{
  "arch": "tdnn",
  "precondition_frequency": 20,
  "adamw_weight_decay_other_params": 0.05
}
Rows from block 7 of a small self-supervised audio encoder (BEST-RQ), named by matrix and row number. Each number is 50 + 10 x the weight over its row's rms, rounded and kept within 0 to 99. All counts start at 0.
Before each channel's rows are labels from the 100 clips, of 14848, where the channel reaches its highest value: "top examples" is what is common among them. Only what is clearly more common there than usual is listed. The data: notes from a synthesiser with random patches. In brackets: how many of the 100.
# conv: pointwise conv (model.blocks.7.conv.weight, 384x384x1), inputs 192-287

top examples: echo (84)
conv.156:60 43 50 31 52 35 44 37 50 50 59 40 54 58 48 36 35 53 48 45 50 57 63 53 45 41 56 44 56 60 57 69 49 50 61 34 59 59 50 35 62 59 40 50 63 48 37 39 66 63 54 44 73 64 47 49 41 44 49 53 56 52 41 41 62 55 47 62 54 61 52 40 35 61 49 47 53 40 28 36 53 42 60 34 52 43 48 46 48 48 54 57 43 41 41 49

top examples: pitch class: D# (32); square (26)
conv.293:46 63 65 67 40 47 50 49 52 52 33 45 28 47 49 43 58 76 61 63 60 57 57 40 52 53 33 46 45 48 39 61 50 57 55 47 46 40 45 47 64 57 62 58 62 52 64 50 44 36 59 62 58 62 28 74 62 43 32 57 62 52 43 53 66 52 45 44 39 53 58 58 40 57 60 48 72 67 46 53 42 55 46 57 59 38 48 23 55 46 61 65 56 52 53 52

top examples: pitch class: B (41)
conv.61:47 33 53 43 43 50 66 36 49 47 42 39 74 42 54 31 47 39 42 46 47 44 49 63 54 54 59 59 44 52 64 42 40 47 32 33 60 55 55 55 34 58 50 58 44 57 47 54 45 57 43 37 55 52 55 31 51 63 54 56 40 67 58 54 52 46 50 60 53 52 51 27 39 42 41 45 33 42 47 55 36 55 80 46 57 42 51 71 48 56 50 47 53 55 61 44

top examples: gate (74)
conv.273:54 69 39 34 39 46 65 70 28 65 41 42 52 55 26 44 42 53 50 59 44 53 48 66 54 52 60 48 43 48 59 40 54 58 55 39 51 38 43 59 69 43 46 56 56 58 27 51 26 59 48 51 57 40 53 51 42 43 45 49 63 30 34 50 40 56 52 44 45 54 37 54 46 59 52 57 53 64 73 47 62 57 45 48 37 45 58 43 54 49 52 58 43 17 62 47

top examples: gate (66); tremolo (51)
conv.96:42 42 55 41 36 38 52 78 54 38 42 39 69 44 40 37 54 57 65 41 34 46 57 53 58 47 57 50 43 61 48 50 61 44 43 67 48 46 45 60 62 44 53 45 34 63 55 51 36 46 53 46 39 40 62 42 50 55 42 41 37 43 57 56 61 42 53 44 52 66 55 51 53 40 43 62 48 52 69 61 56 40 69 37 27 37 45 48 58 48 63 29 58 40 49 36

top examples: echo (74); pluck (60); pitch class: B (27)
conv.196:37 60 62 49 50 39 64 37 56 45 47 61 55 49 40 55 28 49 56 48 35 58 43 56 36 48 51 56 54 45 44 58 47 51 37 52 24 59 66 40 48 46 57 50 43 33 63 48 46 55 49 36 41 50 43 34 57 50 52 54 39 40 41 44 57 48 50 43 46 63 43 47 54 67 49 55 32 44 27 49 46 63 71 46 34 45 38 61 38 52 53 50 42 47 48 62

top examples: square (28); pitch class: F (26)
conv.43:63 43 49 53 53 53 32 56 51 29 68 56 58 48 41 58 52 47 61 39 51 53 57 35 50 43 66 44 44 44 63 50 56 59 68 65 54 40 67 55 35 57 67 51 55 47 35 39 51 70 53 53 65 43 62 64 46 61 55 51 65 56 56 47 66 42 34 45 56 31 64 61 55 39 50 43 53 48 53 43 73 52 59 64 53 50 49 46 41 53 56 61 45 65 45 53

top examples: swell (95); echo (90)
conv.71:47 52 54 45 45 49 47 46 46 61 58 44 62 55 29 32 42 47 49 50 61 42 60 64 60 53 47 45 61 46 46 45 53 53 43 86 82 56 51 27 49 50 51 44 44 54 44 55 48 57 57 51 54 58 44 48 49 53 53 50 49 33 41 44 65 56 57 55 54 51 55 57 61 56 69 41 47 57 22 39 47 52 63 47 44 51 55 55 59 41 48 58 44 99 49 65

top examples: filter wobble (98); resonance (53); noise (41)
conv.368:33 68 43 53 45 38 42 52 45 62 31 43 57 58 51 49 56 45 45 53 44 31 54 52 63 49 54 51 57 42 56 48 45 38 43 76 50 41 45 67 30 82 44 45 50 52 42 52 47 56 48 60 44 42 45 52 44 51 49 41 45 49 66 72 37 50 45 33 44 54 32 31 51 58 63 46 49 43 39 45 52 77 49 52 41 48 49 52 36 53 44 49 45 73 51 53

top examples: gate (60)
conv.372:43 61 41 52 46 37 41 62 46 46 41 60 41 47 62 36 55 45 60 59 60 44 51 51 35 52 55 37 48 42 65 55 49 46 34 41 48 42 54 38 56 59 54 47 52 37 54 53 47 50 63 67 53 35 32 48 60 38 51 53 45 60 64 45 46 37 56 45 58 44 38 50 46 60 48 63 56 50 45 61 52 39 48 54 58 41 55 44 43 50 36 52 44 45 48 62

top examples: glide (63)
conv.128:40 42 58 53 39 27 44 27 85 70 56 43 56 55 60 47 54 57 52 38 52 56 57 38 71 59 46 49 48 60 48 58 54 48 59 54 56 45 55 39 43 37 54 38 44 56 37 58 59 58 42 47 61 43 57 36 56 64 52 45 38 55 50 47 46 64 49 39 45 61 41 38 39 61 54 40 53 49 44 58 45 51 48 40 43 45 54 50 61 53 60 50 55 86 43 32

top examples: pluck (72); echo (64); tremolo (61); triangle (27)
conv.64:52 47 50 51 59 73 45 44 61 61 63 48 44 49 38 37 45 48 55 45 51 31 54 32 41 50 43 36 44 46 74 59 55 37 56 33 37 40 65 73 56 46 48 59 56 39 39 43 51 50 55 47 54 40 56 55 53 41 45 50 44 56 63 46 54 55 53 50 69 34 55 70 45 37 48 42 55 57 47 59 53 39 47 54 46 67 55 45 55 31 49 51 49 11 42 27

top examples: gate (67); bass register (49); filter: low-pass (41)
conv.378:47 54 57 44 51 55 39 49 37 29 59 59 43 34 42 60 56 55 60 50 50 61 44 37 48 45 46 48 53 59 65 45 46 57 49 50 60 45 56 44 50 74 54 52 58 54 60 23 55 57 50 57 63 63 50 50 51 58 55 54 43 51 50 45 55 53 18 46 52 54 49 53 44 51 48 54 49 47 51 40 48 43 44 48 43 34 53 53 42 49 40 48 50 44 30 48

top examples: pitch class: G# (33); triangle (27)
conv.267:56 55 38 40 57 44 53 64 56 53 60 58 63 51 52 55 64 28 57 53 39 54 51 53 44 49 61 46 50 69 57 43 58 57 46 56 59 54 45 40 43 52 53 64 44 61 49 50 46 59 54 47 58 44 57 43 51 68 68 57 45 43 37 50 43 46 58 43 36 44 59 54 47 43 18 53 20 56 53 61 67 56 61 56 48 45 59 60 59 54 46 46 44 42 55 54

top examples: swell (68); glide (50)
conv.89:36 47 36 53 39 44 50 25 52 58 42 50 47 54 47 54 59 73 32 54 47 56 55 42 64 45 48 44 46 46 39 48 41 61 46 29 49 40 52 44 45 41 37 49 54 64 48 54 56 46 56 67 55 43 51 46 60 31 49 40 39 37 58 52 53 63 53 48 51 60 40 38 50 65 36 45 58 49 43 56 39 53 46 50 30 41 50 50 56 43 59 48 50 42 59 36

top examples: swell (98); echo (77); noise (27)
conv.201:61 57 55 54 67 45 39 51 42 48 46 49 48 51 71 49 51 38 68 65 52 67 48 38 50 57 50 47 58 60 54 49 55 73 41 67 56 54 43 52 60 52 50 59 42 51 49 47 42 54 49 53 53 61 42 54 50 36 42 50 49 59 42 46 61 64 46 60 32 48 58 64 57 72 48 60 55 56 44 59 52 64 45 50 45 47 42 53 50 53 61 52 58 45 45 79

top examples: filter wobble (57)
conv.381:42 46 52 33 40 48 42 67 51 27 51 43 42 60 62 50 53 60 43 64 55 49 39 49 53 62 57 53 66 45 46 56 40 44 50 58 61 53 44 47 45 44 46 42 52 55 52 52 50 53 49 57 59 39 51 39 51 47 47 51 43 42 40 45 48 49 48 48 66 66 38 48 37 53 41 55 56 47 29 55 49 47 56 56 44 64 51 52 38 39 47 65 50 36 56 47

top examples: pluck (69); echo (62); tremolo (51)
conv.176:51 48 56 53 62 45 35 40 51 48 56 57 46 56 88 69 40 52 51 54 51 57 54 53 54 53 46 32 56 63 60 57 53 58 55 64 56 51 54 26 58 47 56 60 62 52 41 43 46 46 27 63 51 61 54 53 45 52 54 55 42 44 53 41 41 54 37 55 56 49 66 57 55 60 53 38 61 50 29 49 54 60 60 49 44 35 54 51 50 52 61 50 46 28 45 20

top examples: echo (59); triangle (29)
conv.152:51 57 56 44 48 47 29 71 58 42 47 53 55 55 68 48 57 44 74 51 37 65 72 51 48 41 45 37 64 55 43 64 57 43 34 64 60 38 54 33 57 34 55 45 53 48 41 55 51 56 59 44 55 55 55 52 50 40 39 57 51 48 34 46 58 57 41 47 52 57 47 67 58 47 59 29 52 51 60 48 53 54 49 49 41 52 55 53 46 49 48 44 48 34 54 38

top examples: pluck (92); echo (89)
conv.258:49 56 58 59 43 62 74 82 52 37 35 55 54 46 35 45 55 51 49 47 51 67 40 51 39 54 49 57 38 55 38 61 54 62 57 67 65 61 67 55 48 47 58 50 39 62 49 49 57 54 43 61 37 42 45 66 46 34 52 47 42 44 52 42 42 54 51 46 75 68 47 59 48 55 44 58 50 45 86 51 50 49 41 54 42 50 47 54 50 63 46 38 53 45 52 31

top examples: drive (64)
conv.252:46 43 62 43 44 60 33 64 56 41 53 60 52 56 55 69 31 51 44 48 45 42 59 58 62 42 52 38 67 37 23 58 54 61 63 64 63 37 41 19 55 51 45 37 45 60 63 44 58 64 51 51 58 39 56 62 42 58 54 44 53 45 45 60 48 47 56 56 49 52 51 43 59 43 41 27 38 52 32 36 49 60 70 45 39 45 42 58 44 42 44 57 59 29 52 48

top examples: square (33); pitch class: G (25)
conv.111:56 55 43 51 65 42 59 59 32 28 45 53 59 34 34 45 42 62 47 46 49 47 50 54 63 42 50 51 43 54 51 46 51 44 55 63 36 51 62 59 62 50 38 40 57 36 40 36 54 54 59 51 44 57 45 38 41 41 46 33 49 61 60 51 52 67 46 47 51 49 52 57 49 42 64 44 53 36 53 29 40 37 37 36 53 41 65 32 49 55 58 36 49 37 55 42

top examples: glide (59); filter wobble (53); resonance (35)
conv.369:55 48 51 54 40 45 60 52 44 25 58 36 46 44 52 42 62 59 34 52 55 45 51 58 47 57 44 21 48 38 58 36 34 42 56 34 48 38 43 42 43 52 48 48 42 43 46 54 43 56 40 44 56 35 45 58 45 50 54 46 40 19 41 50 51 44 52 39 74 45 43 34 25 36 53 51 39 53 43 46 43 32 51 50 42 21 50 42 43 43 57 53 42 36 35 42

top examples: pitch class: G# (28); ring modulation (26)
conv.342:65 57 44 56 52 48 40 49 61 43 49 51 59 43 59 55 53 37 61 48 64 36 49 41 44 58 36 43 44 51 65 46 29 64 43 52 44 50 41 53 63 60 30 57 62 56 50 44 48 60 42 57 44 49 39 29 47 34 36 63 39 37 46 50 22 62 50 53 56 51 58 66 49 63 47 44 72 59 53 40 44 43 53 64 55 60 44 48 45 42 45 32 44 59 48 51

top examples: filter wobble (52); low-pass (48)
conv.200:37 61 41 35 30 31 46 53 64 54 65 48 44 55 53 56 47 57 47 50 44 61 44 40 52 56 53 28 57 53 44 42 45 66 47 46 71 35 47 65 49 44 48 48 63 66 46 50 60 44 31 54 53 30 37 41 49 55 55 50 53 43 19 47 44 49 52 55 41 60 45 44 48 54 63 42 53 50 63 52 55 70 38 41 38 50 43 44 47 50 38 48 52 83 41 35

top examples: glide (77)
conv.190:45 44 53 59 47 41 45 56 66 44 64 50 59 45 55 56 48 50 52 48 53 43 53 45 49 58 47 58 44 47 34 50 51 60 39 48 39 55 53 72 47 54 57 51 48 64 50 45 58 39 51 34 27 58 47 50 47 51 61 41 41 28 39 44 40 55 43 50 40 55 58 54 57 57 46 45 53 57 46 32 41 61 47 46 47 55 47 54 48 60 51 36 46 22 40 24

top examples: echo (82); pluck (78)
conv.346:62 48 64 35 62 62 51 68 42 54 50 41 47 55 65 49 56 53 59 44 58 23 42 34 67 47 52 48 53 53 41 33 55 29 51 59 42 56 52 47 57 46 46 55 46 28 44 48 34 52 38 44 46 39 38 36 47 47 44 43 51 49 66 54 50 47 49 59 58 51 62 64 50 39 64 44 56 46 64 53 43 46 47 49 48 41 41 52 54 49 57 44 48 58 43 49

top examples: gate (93); bass register (47)
conv.333:45 53 56 67 56 24 34 26 47 56 45 12 57 59 43 48 48 70 48 41 41 51 56 40 46 44 51 44 53 51 48 51 55 41 65 44 41 40 55 42 55 53 55 56 58 54 63 51 59 60 94 58 57 62 53 52 49 55 55 57 40 55 24 59 47 56 49 54 54 43 33 57 40 51 55 26 58 41 46 50 51 42 52 47 47 77 54 54 46 53 56 46 47 30 54 64

top examples: swell (51)
conv.35:52 58 53 44 55 41 46 70 42 37 48 34 52 48 49 47 51 50 61 40 37 60 48 57 44 50 44 66 52 52 38 55 50 48 48 39 41 41 50 43 48 36 49 49 54 37 29 48 47 52 57 53 62 48 47 41 44 37 44 47 54 32 23 37 56 51 54 54 59 53 50 53 50 67 52 40 56 47 27 39 46 57 43 48 33 40 48 55 47 43 55 50 45 22 46 33

top examples: pitch class: D# (38)
conv.236:61 46 41 39 55 54 39 53 39 66 64 53 56 58 33 62 28 32 55 49 59 46 52 47 41 42 72 53 48 59 63 45 40 37 61 51 54 50 61 65 32 49 55 52 46 37 40 40 45 82 50 59 51 36 65 48 52 44 55 50 52 54 65 53 41 40 46 48 63 46 40 53 52 26 46 42 39 37 52 39 70 44 50 58 49 43 57 65 54 56 50 44 43 59 50 38

top examples: filter wobble (90); low-pass (76)
conv.348:52 61 55 68 42 64 29 54 54 51 44 59 51 29 42 57 29 45 63 56 44 53 50 30 56 51 47 47 47 50 64 59 48 58 47 54 48 42 53 53 61 64 54 49 50 49 45 24 33 57 45 71 48 49 52 48 47 36 51 46 54 57 25 41 51 44 15 51 64 46 63 47 61 50 59 48 45 49 40 40 53 65 41 47 54 48 28 51 50 46 56 53 48 57 66 51

top examples: pad (55); drive (54)
conv.58:40 50 48 46 54 60 61 53 49 45 41 47 47 53 45 58 74 61 45 66 55 35 46 45 54 60 46 57 51 57 53 42 66 48 50 36 38 50 41 59 55 38 58 58 32 65 40 55 27 45 45 50 69 57 39 63 36 65 54 55 45 59 63 68 49 48 45 33 60 59 63 59 57 53 36 56 45 60 51 68 50 58 52 33 54 46 66 46 54 52 55 56 61 48 59 51

top examples: echo (99); pluck (99)
conv.114:52 42 52 44 56 62 53 40 48 42 48 44 47 57 50 40 60 52 32 52 66 15 43 44 59 46 39 46 46 52 46 43 49 40 41 19 63 56 48 51 50 45 48 46 56 25 51 53 57 49 48 45 47 42 56 55 47 50 51 48 43 44 73 54 48 62 53 58 89 45 47 51 41 39 39 49 47 49 45 52 56 39 52 49 46 35 52 44 47 63 48 44 59 35 52 41

top examples: swell (100); filter wobble (59)
conv.53:48 44 52 51 59 44 33 10 60 57 48 09 48 50 41 72 65 50 56 48 61 43 61 49 47 44 54 34 42 47 55 45 55 46 50 59 44 45 46 64 49 50 44 56 50 49 62 44 52 55 66 53 52 63 50 60 51 46 49 50 53 45 57 56 52 45 42 44 36 50 56 44 85 51 58 37 46 53 29 62 48 55 53 58 67 35 55 53 59 51 48 45 47 53 63 58

top examples: tremolo (98)
conv.122:46 50 51 63 51 47 41 49 56 49 52 63 47 40 55 50 58 64 57 47 45 93 43 52 60 55 50 47 29 56 81 37 50 40 60 62 28 64 52 45 51 53 48 51 63 41 38 61 54 49 47 46 41 52 61 58 63 66 40 35 37 51 47 47 55 56 54 46 30 65 39 59 56 22 47 67 52 35 61 56 39 34 47 60 57 59 50 49 46 55 46 36 50 37 31 46

top examples: pad (71)
conv.225:48 44 50 56 41 51 48 61 23 48 41 52 51 59 61 64 37 45 37 51 39 60 41 65 47 54 48 52 51 42 55 49 45 56 43 59 44 54 50 59 40 54 43 51 44 64 42 47 55 47 50 44 41 52 59 29 54 54 44 59 49 53 36 43 51 59 56 63 46 44 67 49 53 68 59 56 67 56 41 47 45 71 44 46 47 61 58 55 42 51 26 53 40 17 50 39

top examples: drive (68); narrow pulse (29)
conv.107:48 68 42 36 51 70 65 62 59 63 51 52 38 50 48 42 64 49 62 59 57 49 57 52 37 44 66 63 57 69 49 65 58 59 60 46 51 60 49 46 56 55 53 56 63 63 70 47 61 36 51 68 60 61 47 58 49 57 59 61 66 58 53 60 65 33 52 58 43 45 47 60 42 63 53 69 41 60 67 48 58 52 48 49 63 62 44 32 54 57 59 56 54 53 57 58

top examples: drive (60); filter wobble (59); noise (58)
conv.103:24 49 48 31 52 42 31 37 57 52 53 56 40 61 53 66 62 59 30 64 55 47 44 52 56 58 55 30 66 45 44 35 57 40 54 45 42 31 46 53 45 39 51 47 39 42 37 47 60 42 50 49 67 46 54 62 37 49 57 54 66 48 48 73 70 29 58 50 58 35 44 46 47 48 55 36 47 49 48 56 56 48 61 46 42 50 54 49 62 50 48 74 72 55 52 60

top examples: pad (100)
conv.210:43 48 57 60 40 80 67 50 51 52 42 56 42 41 40 58 38 53 36 46 56 61 45 36 53 52 56 21 54 31 30 36 58 53 54 34 65 60 47 45 45 50 55 48 46 35 65 42 51 36 67 46 54 54 50 55 52 46 51 52 52 41 51 48 53 40 44 54 49 53 42 49 40 58 52 46 47 55 42 57 54 55 58 51 45 50 52 54 65 48 37 51 43 51 52 61

top examples: pitch class: G# (41)
conv.49:60 64 42 63 40 54 35 39 45 56 70 55 63 46 31 30 29 35 39 44 56 45 53 44 55 41 42 44 35 48 64 77 33 60 36 54 47 36 51 54 49 48 35 38 58 60 45 55 70 44 57 53 52 56 49 36 38 53 44 62 41 40 56 56 31 54 48 40 64 37 43 41 38 47 40 32 51 42 51 36 56 42 56 61 50 56 31 47 43 38 50 31 45 62 31 42

top examples: pluck (63)
conv.51:42 52 68 52 66 40 45 26 48 47 52 75 43 44 49 71 57 42 52 66 46 62 52 40 52 44 43 46 44 58 48 51 57 50 51 46 42 52 50 30 54 47 55 50 44 48 58 55 48 56 42 61 39 43 40 54 61 49 36 46 49 45 39 41 56 42 46 49 43 49 49 61 53 62 44 48 45 48 31 47 51 46 59 69 44 37 42 49 49 47 56 54 51 59 43 38

top examples: pluck (67); echo (63); low-pass (42)
conv.230:57 56 39 58 50 54 35 35 59 64 66 57 36 50 47 54 54 38 55 55 63 35 55 36 39 51 51 59 57 58 38 50 62 31 54 52 55 40 36 41 60 31 49 59 57 53 53 46 66 41 45 52 64 61 29 61 52 54 47 49 51 52 53 78 51 38 43 47 73 41 54 64 43 63 33 41 47 71 47 78 56 51 46 53 52 44 57 40 61 49 56 52 63 64 62 32

top examples: pad (92)
conv.124:45 47 52 40 42 51 53 72 45 62 68 53 49 52 57 65 44 45 36 48 38 54 38 51 54 42 55 14 68 49 46 49 49 63 47 56 26 50 48 31 57 53 45 53 53 37 71 58 53 44 65 47 34 63 60 46 57 45 38 49 46 45 42 40 64 39 55 56 28 53 62 55 44 54 49 33 54 59 29 41 51 46 42 55 49 40 47 47 47 56 44 45 57 55 35 99

top examples: drive (59)
conv.147:42 40 59 33 57 54 41 48 57 56 43 48 60 52 54 44 35 59 55 40 49 53 55 50 67 51 64 44 58 57 48 42 77 38 68 49 48 40 63 33 47 49 54 54 35 44 48 52 45 64 63 44 53 55 76 70 56 43 59 54 56 68 55 59 71 53 55 59 39 50 57 70 48 50 58 52 43 44 38 40 52 59 65 49 50 52 74 71 62 67 52 68 59 48 59 42

top examples: gate (96)
conv.159:38 63 50 67 38 38 43 99 47 36 52 39 56 40 54 44 61 56 70 47 33 49 54 47 57 43 53 61 44 51 46 50 43 55 60 59 42 52 54 67 45 59 43 45 48 51 62 46 49 42 61 49 42 46 52 42 62 49 49 51 43 40 33 48 38 46 56 47 43 47 35 50 38 30 52 60 41 48 99 60 57 36 46 48 19 56 42 46 43 51 64 50 59 50 53 28

top examples: filter wobble (99); low-pass (69)
conv.194:53 49 49 37 41 35 68 52 43 53 45 43 61 52 47 56 55 44 53 62 25 48 38 50 62 38 53 30 63 61 39 68 54 53 51 34 49 54 53 51 47 59 52 59 44 51 82 51 50 50 54 36 49 74 61 56 41 62 53 58 55 49 41 77 61 49 49 65 36 52 44 53 53 61 51 68 52 50 42 50 56 44 48 52 41 30 50 51 48 73 44 55 55 70 43 78

top examples: echo (100); swell (90)
conv.285:49 64 57 46 46 38 28 63 53 42 49 49 48 54 50 54 62 31 57 51 32 30 51 56 52 43 59 43 54 56 50 37 52 48 60 50 45 74 52 70 41 71 61 50 47 59 27 53 45 70 47 60 45 68 50 46 32 43 52 62 55 65 41 37 41 39 53 51 49 46 70 42 52 45 56 40 43 57 41 45 52 77 37 54 54 61 36 50 37 47 50 43 51 66 45 77

top examples: drive (81); bass register (51)
conv.130:60 57 46 42 48 41 47 51 39 48 69 51 51 56 59 35 46 43 40 23 46 42 46 44 38 60 45 34 52 45 52 40 58 57 61 58 54 49 45 49 57 50 32 39 55 59 64 38 59 41 60 48 65 47 54 37 48 43 46 57 42 52 62 62 44 57 44 31 57 27 48 59 44 59 36 50 48 50 46 41 59 51 35 42 49 48 41 45 39 35 53 57 76 48 44 50

top examples: tremolo (71); ring modulation (30)
conv.339:58 41 47 65 62 64 46 43 56 39 56 60 64 45 34 53 39 32 51 49 46 38 56 45 66 61 57 55 70 48 53 31 50 43 47 53 54 56 47 49 50 59 46 33 31 52 62 46 58 71 44 38 43 60 54 42 53 62 42 46 60 53 51 49 33 59 46 67 54 48 61 36 61 44 47 49 58 60 41 55 51 57 82 54 66 41 62 62 51 49 54 50 62 49 44 61

top examples: filter wobble (76); low-pass (57)
conv.1:46 35 60 31 56 49 44 52 45 47 55 55 51 49 45 46 67 52 47 56 56 77 45 47 44 36 59 56 57 53 53 69 52 48 50 55 54 46 48 58 52 71 52 61 34 58 42 67 54 60 44 47 63 58 43 49 43 58 47 50 49 61 62 62 44 33 54 57 32 47 43 54 61 47 40 49 60 59 57 51 48 73 42 47 64 47 57 58 57 48 47 47 51 78 39 53

top examples: pad (100)
conv.357:50 41 56 47 53 61 56 62 61 40 42 55 42 48 63 36 55 46 52 56 58 37 49 38 49 48 47 56 61 53 30 47 56 33 51 46 81 44 49 38 41 52 58 53 57 35 65 47 56 52 48 43 46 38 51 53 49 32 55 44 46 70 71 58 50 41 47 46 61 47 50 50 41 56 55 58 52 63 37 59 50 51 39 49 58 53 48 41 44 49 43 52 52 40 50 44

top examples: glide (64); filter wobble (46); low-pass (44)
conv.169:40 50 32 53 51 46 49 51 54 23 68 57 53 54 39 22 72 46 50 47 49 50 60 54 53 47 52 42 46 35 41 38 54 44 34 48 51 42 45 38 39 65 35 43 54 56 66 56 47 37 60 69 61 72 46 51 39 69 68 35 40 29 22 59 48 58 45 38 56 41 36 28 42 52 48 62 40 51 33 38 47 56 67 51 38 40 31 41 41 46 40 40 53 68 70 42

top examples: pad (97)
conv.54:51 40 53 53 48 61 68 42 34 53 39 43 52 54 40 24 36 45 49 49 65 53 34 42 43 58 56 22 49 41 51 58 50 53 56 42 51 62 55 44 50 55 55 51 53 46 73 49 57 54 46 50 45 68 56 50 52 43 46 55 44 60 41 56 57 47 58 53 58 53 50 47 27 56 51 84 56 54 52 47 51 48 40 57 63 01 55 48 42 51 42 47 60 52 70 60

top examples: echo (89); pluck (86)
conv.30:39 50 56 47 58 69 65 54 68 39 45 52 56 47 62 55 50 55 56 57 36 53 41 59 54 57 41 56 46 49 31 57 51 54 62 52 73 48 50 63 54 37 49 55 35 59 63 57 49 53 47 41 56 54 50 39 45 50 50 52 32 60 51 53 45 49 61 44 40 57 57 50 58 43 48 41 49 44 38 57 48 54 50 48 42 47 46 52 51 44 56 54 45 34 50 26

top examples: swell (63); echo (54); triangle (32)
conv.108:50 25 47 35 55 39 49 42 36 64 49 50 57 44 40 39 53 48 68 63 72 34 47 50 52 42 51 54 51 38 30 39 59 46 54 46 83 51 51 41 33 51 48 56 35 77 53 49 41 43 54 66 29 48 46 53 60 46 52 46 51 49 40 45 72 44 46 48 38 55 47 51 50 19 60 52 47 49 57 41 57 57 54 51 49 42 57 54 31 29 36 49 55 62 57 39

top examples: square (26)
conv.257:48 64 57 58 55 35 33 58 43 52 58 44 54 65 61 51 43 67 40 58 66 41 52 65 65 40 57 47 61 51 45 26 55 45 34 61 43 37 37 51 57 42 47 42 47 45 37 69 46 48 50 57 39 51 42 52 49 48 58 41 55 41 46 62 34 73 62 53 58 51 46 48 44 49 56 45 73 62 69 52 36 53 40 45 47 52 65 58 59 47 39 51 61 57 44 53

top examples: pluck (82); echo (56)
conv.149:46 60 52 61 44 59 40 44 62 53 50 79 53 44 39 41 56 52 48 37 50 84 40 58 47 48 50 55 46 52 39 58 51 73 55 38 52 60 59 44 52 58 50 51 49 61 51 61 49 47 10 59 44 31 49 46 50 36 48 58 52 69 39 47 43 45 48 65 46 55 46 60 38 73 55 61 57 52 90 52 45 60 55 49 53 30 52 54 49 62 37 43 49 61 50 28

top examples: filter wobble (56); low-pass (53)
conv.157:50 51 48 49 47 66 30 28 59 54 53 50 42 61 51 60 49 65 57 56 55 34 50 52 51 52 55 51 52 60 57 61 62 42 56 66 39 37 45 51 54 41 43 50 52 54 60 48 70 34 50 48 55 45 60 64 46 49 51 51 41 62 56 62 55 45 43 43 40 43 24 48 57 35 41 43 45 52 49 42 60 45 30 48 55 47 50 33 46 31 68 41 51 40 38 65

top examples: drive (69); filter wobble (44); pitch class: G (25)
conv.52:52 58 53 62 47 58 54 42 41 68 56 57 37 55 65 54 42 49 34 58 47 53 61 50 41 47 71 42 68 59 49 41 61 59 52 63 57 45 31 47 44 58 46 27 45 55 63 60 54 59 51 58 59 57 46 52 46 51 50 64 77 52 53 65 35 46 58 62 49 37 38 51 46 55 68 59 57 63 39 49 58 58 49 55 51 48 62 61 57 33 49 61 66 34 40 35

top examples: tremolo (81)
conv.320:65 53 54 49 49 62 38 68 40 61 48 54 37 70 41 69 54 44 66 56 56 46 48 56 38 61 51 51 59 64 27 64 45 46 56 44 79 56 57 59 66 51 46 63 69 63 43 51 57 56 51 46 43 50 55 55 57 43 49 58 62 36 56 43 50 51 56 48 60 48 32 73 61 41 40 33 46 35 65 34 59 47 49 53 48 49 45 41 55 58 74 54 51 53 49 28